Weights of a small image embedding model.
Model: 5.26M parameters, arch poolformer, norm layernorm, patch size [4, 4], widths [64, 128, 256].
Data: trained on procedural textures in two colours, tilted and lit, 97500 training examples, 6.5 epochs.
Rows from block 6 of a small image embedding model, named by matrix and row number. Rows with one number belong to one neuron. Each number is 128 + 24 x the weight over its row's rms, rounded and kept within 0 to 255. All counts start at 0. Numbers have three digits each.
After each neuron's rows are labels from the 100 images, of 14976, where the neuron reaches its highest value: "top examples" is what is common among them; "colour at peak" is the nearest of a few named colours to the mean colour under the peak. Only what is clearly more common there than usual is listed. The data: procedural textures in two colours, tilted and lit. In brackets: how many of the 100, against the usual share in percent.
# fc1: MLP up (model.blocks.6.mlp.fc1.weight, 768x128), inputs 32-63
# fc2: MLP down (model.blocks.6.mlp.fc2.weight, 128x768, transposed), outputs 32-63

fc1.478:112114126150113096118135109157129154150122101091105118138146149116132133130094142155118133130136
fc2.478:143101111120136132147127095116091123119134118190113109123076156119126127113121129157105145143092
top examples: green (73 vs 16.8); ground colour: green (73 vs 8.1); orange (38 vs 17.1); pattern colour: orange (38 vs 8.8)
colour at peak: brown (41 vs 20.2); green (31 vs 9.6)

fc1.623:096123156153130121155096178132096106142143112113132154156080125154102148121109155160108118144143
fc2.623:103101120117147115100143129091118143116099092169141162146090122129106164105130150120090102136126
top examples: red (100 vs 16.3); ground colour: red (100 vs 8.3)
colour at peak: red (59 vs 5)

fc1.17:126094126156161154171115168149122130101115149136161107132075134094112107110162102141151136106129
fc2.17:135148099125140126120162099139160175090119136115118139138138118121105156102153106113096120112132
top examples: grey (62 vs 16.5); ground colour: grey (62 vs 8.4); teal (56 vs 16.2); pattern colour: teal (56 vs 8)
colour at peak: grey (58 vs 22.5)

fc1.24:156111117071151120122116126098066122156134117144094111126144111143141110104118103138096125124144
fc2.24:093133134198127128138123154143159135104058126090126078147092146117107137146155155123145123127116
top examples: green (87 vs 16.8); ground colour: green (87 vs 8.1); pattern colour: blue (31 vs 8.2)
colour at peak: green (53 vs 9.6)

fc1.149:151139136144131158110121121138145126117137143115123059136131116139151107174113096123187136081077
fc2.149:133106118108122097140113130085118130149140118166116198123109140130083132118132127134077111138166
top examples: orange (53 vs 17.1); red (48 vs 16.3); pattern colour: red (48 vs 8); pattern colour: orange (42 vs 8.8)
colour at peak: brown (43 vs 20.2)

fc1.137:160132111157145121153104144114101107128113143113132105181150133163167118126098132122168125133112
fc2.137:112127162139141121137158075139124157099126135101124144107144123087134162126114141172114135154069
top examples: orange (100 vs 17.1); ground colour: orange (97 vs 8.3); pattern colour: pink (29 vs 8)
colour at peak: orange (38 vs 7.1)

fc1.630:095164094106115096138108107103133110104101107112169084117141156160137128135159168154161131121120
fc2.630:110102139151131127138098197133128126111101123109161111133087140126137113139142152094149093120125
top examples: purple (100 vs 16.6); ground colour: purple (100 vs 8.5); pattern colour: orange (35 vs 8.8); pattern colour: brown (32 vs 8.6)
colour at peak: purple (40 vs 7.4)

fc1.652:096130142154108119127140117148145114122114133126157109134131117119087162098157141137139144111154
fc2.652:139092103140117088129117128144118145120099109146073100138084169129118141126097132136123108139101
top examples: purple (100 vs 16.6); ground colour: purple (100 vs 8.5); pattern colour: grey (31 vs 8.2)
colour at peak: purple (46 vs 7.4)

fc1.417:122146101136111122132117122093131131157074105123112107123139112170104134151158122141132158145116
fc2.417:137100133124181144131118143150172151133172144134127124142126144098156074104136097134112098154160
top examples: yellow (89 vs 16.9); ground colour: yellow (48 vs 8.4); pattern colour: yellow (41 vs 8.5); grey (38 vs 16.5)
colour at peak: yellow (71 vs 4.1)

fc1.595:155093158134116070137117105133150101160095100142127150113158154100086153107133094114103103145134
fc2.595:134136158129112103110137121110135137116119103149109130151147152109149106131105129132112113108122
top examples: green (52 vs 16.8); ground colour: green (52 vs 8.1); pattern colour: orange (27 vs 8.8)
colour at peak: brown (41 vs 20.2)

fc1.35:127114096116119100153082163125083120131120091137123087120121161125175137118101147071159141114141
fc2.35:133082150117191141098135119134124125123141168152138146127128128135098119150130111182093132108104
top examples: yellow (43 vs 16.9); ground colour: yellow (43 vs 8.4); green (40 vs 16.8); ground colour: green (40 vs 8.1)
colour at peak: green (41 vs 9.6)

fc1.508:110119131121139140142134180110131141134121139135163105149122118175125087134141103122169075117160
fc2.508:154098097092141130141085121138074126150172085154113132148141127090177134087070116129126156145138
top examples: pink (94 vs 16.4); ground colour: pink (94 vs 8.3); green (46 vs 16.8); pattern colour: green (46 vs 8.7)
colour at peak: pink (47 vs 9.8)

fc1.567:112097149100087104133144155133168156116158123137110143142135153113133109165144089163121159116131
fc2.567:150157144127150124153156117136128096131125150135123101150117117121146112114119171127118115147121
top examples: crumpled (68 vs 39.7); ground colour: yellow (30 vs 8.4)
colour at peak: grey (51 vs 22.5)

fc1.195:106116113126129108113103116110132112134127078103158116152155139110135137139095176124110140139135
fc2.195:140161093125121143174101143203122107125150113153120108083124171123135089112111110136104155100129
top examples: pink (75 vs 16.4); ground colour: pink (70 vs 8.3); orange (57 vs 17.1); pattern colour: orange (56 vs 8.8)
colour at peak: pink (42 vs 9.8)

fc1.109:137118127118169112074106154109136139124112170158171124168143131127100105121171111119160127099134
fc2.109:153125131110130108156120093142107120126152140145121156131150146089127186112123125141107209124120
top examples: grey (62 vs 16.5); ground colour: grey (54 vs 8.4); white (46 vs 16.8); ground colour: white (44 vs 8.3)
colour at peak: grey (70 vs 22.5)

fc1.399:114140113151132150149124162122136104164116126120163088163142116164121095109164145118156102110164
fc2.399:151114103076143123140098122130074119152171111154102146113149146090170141099057104145127144139126
top examples: pink (94 vs 16.4); ground colour: pink (94 vs 8.3); pattern colour: green (30 vs 8.7); pattern colour: yellow (29 vs 8.5)
colour at peak: pink (45 vs 9.8)

fc1.449:140142126149141119123150146171121154104123156115119047089145137128154104144099110122173146104105
fc2.449:119083133121131098127109143090116122149130108148141198145091149133092140113135149131095102148162
top examples: red (54 vs 16.3); pattern colour: red (54 vs 8); orange (43 vs 17.1); brown (40 vs 16.8)
colour at peak: brown (57 vs 20.2)

fc1.295:126145128166110116135120095105143131147094113109119130127159113181111170126168140157164148146128
fc2.295:134100110145133136147122137172144146099133105144126113112082174085112090114132103142092096121141
top examples: orange (62 vs 17.1); yellow (51 vs 16.9); pattern colour: orange (44 vs 8.8); pattern colour: yellow (39 vs 8.5)
colour at peak: orange (51 vs 7.1)

fc1.401:131118092091105091142076128112111127120109074157136116125109147125141111139128147131126128145131
fc2.401:118136151150139114111088199159112109115106150101161123136155112127157120167115166093169101102124
top examples: brown (84 vs 16.8); pattern colour: brown (69 vs 8.6); ground colour: pink (25 vs 8.3)
colour at peak: brown (67 vs 20.2)

fc1.575:089133153092107120117098119156116175128130099168076096089141107090102121085114144131146152140095
fc2.575:081159152129139150075160112160104124105121123142143109115171136091112113118137127122134136120132
top examples: ground colour: green (27 vs 8.1)
colour at peak: grey (56 vs 22.5)

fc1.312:111134127161151079080125116154139136129133146136162107118126170126125145149132173108128150088139
fc2.312:130103135147094111152127142122135142094108160107062125150090137144137148130110110143128091168095
top examples: purple (98 vs 16.6); ground colour: purple (98 vs 8.5); red (46 vs 16.3); pattern colour: red (46 vs 8)
colour at peak: purple (63 vs 7.4)

fc1.254:158132109122105155104154125105148138108104094108171126153164137097084154123149084142152138153113
fc2.254:137168094113116107145109140143136105126157150089098164121144109171138155104125125131121115128148
top examples: crumpled (66 vs 39.7); black (44 vs 17.2); pattern colour: black (26 vs 8.5); ground colour: pink (25 vs 8.3)
colour at peak: grey (45 vs 22.5)

fc1.89:118129089123140111132146110149133184107111090097122110099165121137139120130110149127142116106123
fc2.89:114075135139165113119095144115119124161159110182120157172074151116116108115120129146090128147148
top examples: teal (47 vs 16.2); ground colour: teal (47 vs 8.2); green (36 vs 16.8); ground colour: green (36 vs 8.1)
colour at peak: grey (49 vs 22.5); green (27 vs 9.6)

fc1.722:141139135186126166134099105115150141123141108161128152096152131114161123166157101150122107091150
fc2.722:161140137121078082106174149113125146100108154142124146169118150137135127112152144159136145124128
top examples: crumpled (71 vs 39.7)
colour at peak: grey (50 vs 22.5)

fc1.131:130120138140178149129150124159139114116094144136143128130109140157112116123173123140145155098133
fc2.131:139115104083151102083123127125115153115139146176127177135146120117103143110129104128103129101144
top examples: grey (96 vs 16.5); ground colour: grey (94 vs 8.4); green (40 vs 16.8); pattern colour: green (40 vs 8.7)
colour at peak: grey (80 vs 22.5)

fc1.607:115155087095127141107140130069123132142135106120133130141115105117157141103108124155089144102101
fc2.607:115126119137103128121097110088111120160144115112120135132143099107127125126141163129107149095128
top examples: white (51 vs 16.8); ground colour: brown (27 vs 8.2); pattern colour: white (26 vs 8.5); ground colour: white (25 vs 8.3)
colour at peak: grey (56 vs 22.5)

fc1.337:099122076098123104115096120080100162126145076153155125094117172121129149114127140120102106148140
fc2.337:126105162124171085104075180121093102099108153147168122165137126102171151152138155094151122096125
top examples: brown (87 vs 16.8); pattern colour: brown (86 vs 8.6); green (64 vs 16.8); ground colour: green (64 vs 8.1)
colour at peak: green (40 vs 9.6)

fc1.41:129108120118190131112110119096125149126094138152170129128092113172145134119123134108138115114109
fc2.41:141116123112144108134103097097090101137161137170127097120079133139130113149135131146114138154112
top examples: white (100 vs 16.8); ground colour: white (100 vs 8.3); green (36 vs 16.8); pattern colour: green (36 vs 8.7)
colour at peak: white (38 vs 2.1); pink (36 vs 9.8)

fc1.461:107116116126133078136083112111135116171127123089142135143147134149115193117154179153151121122162
fc2.461:106148096142119194166113153177165132131136111148159105105112141109112084100154113128096157091150
top examples: grey (83 vs 16.5); ground colour: grey (82 vs 8.4); orange (77 vs 17.1); pattern colour: orange (72 vs 8.8)
colour at peak: grey (50 vs 22.5); orange (33 vs 7.1)

fc1.498:141153091166114120144105161138121101156124101114103099176095156173118097088132157110155149145150
fc2.498:135086140101164129107098128110073087150166130166123126109109127115139120151079134170111141135083
top examples: red (93 vs 16.3); ground colour: red (93 vs 8.3); yellow (39 vs 16.9); pattern colour: yellow (39 vs 8.5)
colour at peak: brown (64 vs 20.2)

fc1.693:154117109136140163182120098093151153111142086128158127084101127088098146160151118114135144158159
fc2.693:163106111124103135112141101154115115139141143138139144125109134100101131145141136117153109105103
top examples: crumpled (65 vs 39.7); pink (57 vs 16.4); ground colour: pink (46 vs 8.3); pattern colour: purple (34 vs 8.1)
colour at peak: grey (52 vs 22.5)

fc1.464:134100155117124158145100135109141129117132152079133103108146121118120110100123171135117156103160
fc2.464:064157134102099176125137087108118149124123120113116116137097105141122126153168086095187111107155
top examples: crumpled (69 vs 39.7); green (62 vs 16.8); pattern colour: green (62 vs 8.7); grey (37 vs 16.5)
colour at peak: green (39 vs 9.6)

fc1.521:155110136140150125104108168149076104122082152151121151086105092103105147147083119124111151114080
fc2.521:120140074134078099128105130116111135133088087115118102165117124157113136127140149105147127112145
top examples: yellow (100 vs 16.9); ground colour: yellow (99 vs 8.4); pattern colour: pink (26 vs 8); pattern colour: blue (25 vs 8.2)
colour at peak: yellow (72 vs 4.1)

fc1.706:137107129139150126147112145145111080133144163138154136086080111092118141164117121142116133144077
fc2.706:157169089103086116181111144140147126128135111126106111163148171157147122081143097080132130123182
top examples: blue (100 vs 16.5); ground colour: blue (63 vs 8.3); pattern colour: blue (37 vs 8.2)
colour at peak: blue (61 vs 6.4)

fc1.34:129152120120138143113146110144121126090117145120138054134161130177120119171137091130161136098092
fc2.34:126116113108118080122101126083117121153137122169111177126106135132088127140128128141091107142158
top examples: green (43 vs 16.8); orange (42 vs 17.1); pattern colour: green (40 vs 8.7); pattern colour: orange (40 vs 8.8)
colour at peak: green (32 vs 9.6)

fc1.84:127096105177151103104087114142146130143130102106107105163159164144132142111135150129157123122140
fc2.84:142113116111154136138094137138111113138170126179110106096084159127137085134115112146095118129136
top examples: orange (90 vs 17.1); pattern colour: orange (89 vs 8.8); grey (46 vs 16.5); ground colour: grey (46 vs 8.4)
colour at peak: brown (65 vs 20.2)

fc1.107:113085159136161114129073139137117106123127134119152127122132107146170134149117163121117150163097
fc2.107:117139140166128145154157110128158134136141119060151122142162082123165163118139151129163138162109
top examples: orange (100 vs 17.1); ground colour: orange (100 vs 8.3); purple (54 vs 16.6); pattern colour: purple (54 vs 8.1)
colour at peak: orange (58 vs 7.1)

fc1.682:139121098144125108160122123104155117143107104123133119140155144197141138146123151153141162126108
fc2.682:121077092123144127140105172155133146118133106151116119129082158102151082101119118103116089118166
top examples: orange (81 vs 17.1); yellow (55 vs 16.9); pattern colour: orange (49 vs 8.8); pattern colour: yellow (37 vs 8.5)
colour at peak: orange (74 vs 7.1)

fc1.457:144131136158136140135120145150136125118068172152154133118124099175131140147101111116118147106063
fc2.457:136109095094122101101122098080101135116098126159148131097122125121103153147145134125103136098124
top examples: yellow (100 vs 16.9); ground colour: yellow (99 vs 8.4); green (50 vs 16.8); pattern colour: green (50 vs 8.7)
colour at peak: yellow (73 vs 4.1)

fc1.676:160143136143147147153102179142102090135147159166103100125083145172130090129109089096169118128142
fc2.676:125099113137175105105122143169135127105130146142145102107141156064126105151112118137112127111102
top examples: brown (100 vs 16.8); ground colour: brown (99 vs 8.2); teal (48 vs 16.2); pattern colour: teal (48 vs 8)
colour at peak: brown (87 vs 20.2)

fc1.127:134128107138160108135130129159132140116112128115135109113163119108159133149095115133132144108109
fc2.127:121095117115137137134094144109095112169150081165119155151068148124120124102112139148096128146143
top examples: green (59 vs 16.8); ground colour: green (59 vs 8.1); pattern colour: orange (32 vs 8.8); pattern colour: pink (26 vs 8)
colour at peak: brown (43 vs 20.2)

fc1.173:138096114156148089097071124164132138144121095129153143168124146103141163141110173125105141119151
fc2.173:125139117130134157177103136151117095157178122138129081116121142147163081125117119149137145131111
top examples: brown (88 vs 16.8); ground colour: brown (87 vs 8.2); orange (65 vs 17.1); pattern colour: orange (64 vs 8.8)
colour at peak: brown (83 vs 20.2)

fc1.658:101098104109118117148105088092113095133128128169162117158137090093161155158140105117113105143135
fc2.658:157175176146145080144162147122114159108160136165131129119126145127094126138140153128148125143095
top examples: ground colour: green (31 vs 8.1); pattern colour: pink (26 vs 8)
colour at peak: grey (55 vs 22.5)

fc1.156:128119125146132147157162115088129178091073105132137121110114094132131168123136135127101138126094
fc2.156:117084159124175109113084137135121106144159134162141119141082157117119102140124124136117129144127
top examples: white (79 vs 16.8); blue (53 vs 16.5); ground colour: white (44 vs 8.3); pattern colour: white (35 vs 8.5)
colour at peak: pink (25 vs 9.8)

fc1.509:106141091110115100148141116094102116154143108176117110110094157104107100115125118154109116131145
fc2.509:120108138129177127071127157121142133102088173118145107137143103138135114173135118104173106084111
top examples: teal (63 vs 16.2); ground colour: teal (62 vs 8.2); red (50 vs 16.3); brown (49 vs 16.8)
colour at peak: brown (69 vs 20.2)

fc1.436:143125137122143130177109096134104124119118138157106136136101122112126127134128105170146179128087
fc2.436:140159104133124122131116132175133128118141102106106111125168157104139125112107127122131129107144
top examples: white (95 vs 16.8); pattern colour: white (58 vs 8.5); brown (46 vs 16.8); ground colour: brown (38 vs 8.2)
colour at peak: pink (42 vs 9.8); white (39 vs 2.1)

fc1.671:132081111125144095113129097074132148164149087139135130151118123110132146140154163153134103167142
fc2.671:124118094089145121110134130095108141104089133180127141117112145129099153128131107115115125089125
top examples: red (100 vs 16.3); ground colour: red (88 vs 8.3); orange (59 vs 17.1); pattern colour: orange (52 vs 8.8)
colour at peak: red (56 vs 5); orange (41 vs 7.1)

fc1.193:117119119137146088101098099068150146147143087114114113154142137150139134135151126125149119154139
fc2.193:122128093099143129108122161140132151093086117146126124098121141131140111127108120096124090084132
top examples: teal (88 vs 16.2); ground colour: teal (88 vs 8.2); orange (46 vs 17.1); pattern colour: orange (44 vs 8.8)
colour at peak: brown (47 vs 20.2)

fc1.229:147104102098136099118130108114093148145160135173112157130139147139122138132094112144107151144118
fc2.229:123112124182129112126121144154122137114072118083124066137099133115149138135142162110165109108125
top examples: green (92 vs 16.8); ground colour: green (92 vs 8.1); pattern colour: blue (33 vs 8.2)
colour at peak: green (60 vs 9.6)

fc1.488:156129098073149105104120126117087134129151144173105151116135103135151107119106108125110121125139
fc2.488:126122106173116108129118142153132144109055132104116059143106145125120129143145139112145122105111
top examples: green (52 vs 16.8); ground colour: green (52 vs 8.1); blue (37 vs 16.5); pattern colour: blue (37 vs 8.2)
colour at peak: green (29 vs 9.6)

fc1.336:122149136165139141155146126096133128169125104121129134144135104164123120104137112179155121143115
fc2.336:121078131133169106076084149138110131144138126145129110159116127106155099136094127121137117120112
top examples: pink (35 vs 16.4); ground colour: blue (35 vs 8.3); ground colour: pink (35 vs 8.3); pattern colour: green (31 vs 8.7)
colour at peak: blue (31 vs 6.4)

fc1.314:122106135173145162152110112162131146106090139118148082140088120140108131111132131127125135092105
fc2.314:120106091129113088118129104144129164083099114113116096140135150077129172125122145110128144104115
top examples: purple (100 vs 16.6); ground colour: purple (100 vs 8.5); teal (38 vs 16.2); pattern colour: teal (38 vs 8)
colour at peak: purple (42 vs 7.4)

fc1.50:146136126148147093145087102133100123110108170104127161149151143101149128085085136123153167156141
fc2.50:135155106129118140162113116141095151132147142131140136145088108089126142132136133140091161103134
top examples: crumpled (65 vs 39.7); pink (62 vs 16.4); pattern colour: pink (46 vs 8); grey (43 vs 16.5)
colour at peak: grey (67 vs 22.5)

fc1.302:118082124130156102073128176147130153137124124118164138108134136087130110138113153081114106116144
fc2.302:135161139165148150151121142180183142138158131108125101154142157156119078125149085141132129120154
top examples: purple (77 vs 16.6); pattern colour: purple (77 vs 8.1); pink (65 vs 16.4); ground colour: pink (65 vs 8.3)
colour at peak: purple (59 vs 7.4)

fc1.304:104138132121176118139075165130114099134099157101140112143147129162154129179150121125183098126149
fc2.304:143126108150118152171176055131116143137148120110084122153140094091135148090108121146105175151106
top examples: orange (100 vs 17.1); ground colour: orange (100 vs 8.3); pattern colour: grey (32 vs 8.2); pattern colour: teal (29 vs 8)
colour at peak: orange (58 vs 7.1)

fc1.232:143099115161155153139131136188144146139096130163164115164125096156138124131154093134154143092098
fc2.232:134128085097136094115124085132111140092122130138127153116152143084103178115137116126094150095135
top examples: grey (98 vs 16.5); ground colour: grey (98 vs 8.4); green (42 vs 16.8); pattern colour: green (42 vs 8.7)
colour at peak: grey (89 vs 22.5)

fc1.479:137139099103119108126105123088151151130108108125121116127126141162140108107131121126140074141139
fc2.479:151121120107146111123078160146122133140173129140130124174152130109168115096116098090143124129161
top examples: pink (61 vs 16.4); ground colour: pink (61 vs 8.3); ground colour: teal (35 vs 8.2); pattern colour: yellow (30 vs 8.5)
colour at peak: green (30 vs 9.6); pink (29 vs 9.8)

fc1.496:125115077102114092124059119131102091119092105144178128122141153121158134117128181102083140087143
fc2.496:131139150152131133122090159144111070158110157103154100144136101163147103168138161102173148109118
top examples: yellow (90 vs 16.9); ground colour: yellow (89 vs 8.4); orange (41 vs 17.1); red (39 vs 16.3)
colour at peak: orange (58 vs 7.1)

fc1.463:111125111138150145154151095126138151125141135127129133103138128183100098132146113148108127164102
fc2.463:140120144161125133115123116148114089185135129108104111117125098152115109161101141157152148147105
top examples: blue (90 vs 16.5); ground colour: blue (90 vs 8.3); pattern colour: purple (32 vs 8.1)
colour at peak: blue (73 vs 6.4)

fc1.507:115117136147132116151129128130160094098135164102132098135117123129150160132111149095148139162169
fc2.507:133071133135113148162108120098096142121116156118146162104156148117116105133113096144126107097109
top examples: ground colour: orange (25 vs 8.3)
colour at peak: orange (28 vs 7.1)

fc1.209:124123123123109116095101145153134122123091155140130145110135089145102109167150128139131115118131
fc2.209:116121100131106146117109132083111112159111107133160133157118086148120131124151164104153169121149
top examples: yellow (100 vs 16.9); ground colour: yellow (100 vs 8.4); pink (44 vs 16.4); pattern colour: pink (44 vs 8)
colour at peak: yellow (44 vs 4.1); orange (25 vs 7.1)

fc1.472:091086135136094141131181109118135104115113137124083140120163136117174135122109135125138108095146
fc2.472:168112110148117114130087126116156115145129111112139137114116087105145129113118128114139113151129
top examples: crumpled (74 vs 39.7); green (37 vs 16.8); ground colour: grey (27 vs 8.4); pattern colour: green (25 vs 8.7)
colour at peak: grey (51 vs 22.5)

fc1.402:125104091131114146158133112102131171104078098143140107084112121138123166110132119108096132109121
fc2.402:110090164131160092121097130104125112152166142153130112161086142135137104154141131139142124156136
top examples: white (99 vs 16.8); ground colour: white (94 vs 8.3); teal (35 vs 16.2); pattern colour: teal (33 vs 8)
colour at peak: white (28 vs 2.1); pink (26 vs 9.8)

fc1.419:133114137126098156156120138158127152151119120122133145122122109113136161095088149136087175123133
fc2.419:100095131125133114091105139095111127136073111124168126153126090140142152135155163101157134110118
top examples: black (100 vs 17.2); ground colour: black (82 vs 8.8); grey (36 vs 16.5)
colour at peak: black (58 vs 3.7)

fc1.198:113097150182153126176133127112116118141101128141148138141080103133110126129118142150145154165115
fc2.198:129109115080146117097123139119090130127131097186124165108128157120109120103086133131091116095146
top examples: red (99 vs 16.3); ground colour: red (98 vs 8.3); orange (40 vs 17.1); pattern colour: orange (40 vs 8.8)
colour at peak: red (85 vs 5)

fc1.597:101149127112156111104103118091159131126121124120123119108131146135142095160155108102147080123140
fc2.597:104096117136122127108126141108115146112074115117144115173114089124153151121135159085140133128101
top examples: teal (96 vs 16.2); ground colour: teal (96 vs 8.2); brown (57 vs 16.8); pattern colour: brown (57 vs 8.6)
colour at peak: green (36 vs 9.6)

fc1.317:120118145145090137075141153119115116131118119102166118115108107155095135100166100145171167157107
fc2.317:148164148119109150138148130122132114106156117137125120139160135149141141127161167128109134118174
top examples: crumpled (70 vs 39.7); blue (48 vs 16.5); pink (41 vs 16.4); pattern colour: blue (40 vs 8.2)
colour at peak: grey (52 vs 22.5)

fc1.616:163127135113149116096141124109080176115150076102146109157134129140150122155131169110094140154094
fc2.616:174147156127102135106118146107141147142099152126108122081128124094097110105132147141134115148101
top examples: pattern colour: yellow (27 vs 8.5)
colour at peak: grey (60 vs 22.5)

fc1.265:133127122126135162145138117114154144134140095102117131120139119162117136095113127157159119150151
fc2.265:133083137122187135101114140113146138134165137142147110164137103125171098127124098106146115139143
top examples: pink (71 vs 16.4); ground colour: pink (71 vs 8.3); yellow (64 vs 16.9); pattern colour: yellow (63 vs 8.5)
colour at peak: pink (34 vs 9.8)

fc1.303:112150122156112136155157103114140099174100131106136112132138108191080124138143142147153139138132
fc2.303:141064144118166122119120142158112136113153106152118131129110170067156128111079123149105110143113
top examples: ground colour: purple (33 vs 8.5); pattern colour: yellow (32 vs 8.5); ground colour: blue (30 vs 8.3); ground colour: red (30 vs 8.3)
colour at peak: blue (27 vs 6.4)

fc1.162:116138101131147137131148133091169163115104109118087147124118125135124122093109151163092113135085
fc2.162:128178147166128130114119107129126081168170131122149079124150114092148146116124142147094107107105
top examples: ground colour: brown (26 vs 8.2)
colour at peak: grey (50 vs 22.5)

fc1.82:131146117137137087163170164126131119137102125161094139111159138111135157109154118104091157118161
fc2.82:148105141136134092121108149114110124142155144138135143116124141079112135125102114119083145132116
top examples: pink (54 vs 16.4); pattern colour: pink (50 vs 8)
colour at peak: pink (29 vs 9.8)

fc1.138:104139079107123090125118104110117121168116116121119085126111154144131080121168121121145122137177
fc2.138:116120141114177115087106192133155124106110170127130105105148117144139093173134113103157057088131
top examples: brown (100 vs 16.8); ground colour: brown (86 vs 8.2); yellow (46 vs 16.9); pattern colour: yellow (45 vs 8.5)
colour at peak: brown (92 vs 20.2)

fc1.18:118127154145125145152111173132142112114062125133174145103140103149142111159121150130134107087145
fc2.18:128126077118100134123129114111115143121073087108143085111139102127141152134125142119154118106119
top examples: pink (88 vs 16.4); ground colour: pink (88 vs 8.3); teal (44 vs 16.2); pattern colour: teal (44 vs 8)
colour at peak: pink (42 vs 9.8)

fc1.381:105125111158126102145083102122143119145135080091107108164147148126144161124148146150123123150149
fc2.381:147113112105146127125106158138108111124155122175105106090102173140158084129094096129114103129128
top examples: orange (91 vs 17.1); pattern colour: orange (80 vs 8.8); brown (48 vs 16.8); ground colour: brown (37 vs 8.2)
colour at peak: brown (59 vs 20.2)

fc1.522:128147078110130154138128116146133132117081114156137086138115120149109111088127105112119123091143
fc2.522:156121137107129086127081125121120101167168138140118136128168138111145122144122135128126145165128
top examples: grey (77 vs 16.5); ground colour: grey (77 vs 8.4); brown (45 vs 16.8); pattern colour: brown (45 vs 8.6)
colour at peak: grey (62 vs 22.5)

fc1.367:145107136146153123126158125153102128159122132153147093123168130113126135124131144121144160126138
fc2.367:142181154108120116124150118129122126127144118133141104143124133078119136120140148089097110134128
top examples: purple (52 vs 16.6); pattern colour: purple (49 vs 8.1); grey (38 vs 16.5); ground colour: grey (28 vs 8.4)
colour at peak: purple (30 vs 7.4)

fc1.116:126143108147108107136080182114107118122101085126165089145129162099163126085168135084147131111138
fc2.116:147131141127148150123167105129141117154145157129096146109131102187119097148095085171123116146109
top examples: teal (55 vs 16.2); pattern colour: teal (55 vs 8); blue (36 vs 16.5); pattern colour: blue (36 vs 8.2)
colour at peak: grey (48 vs 22.5)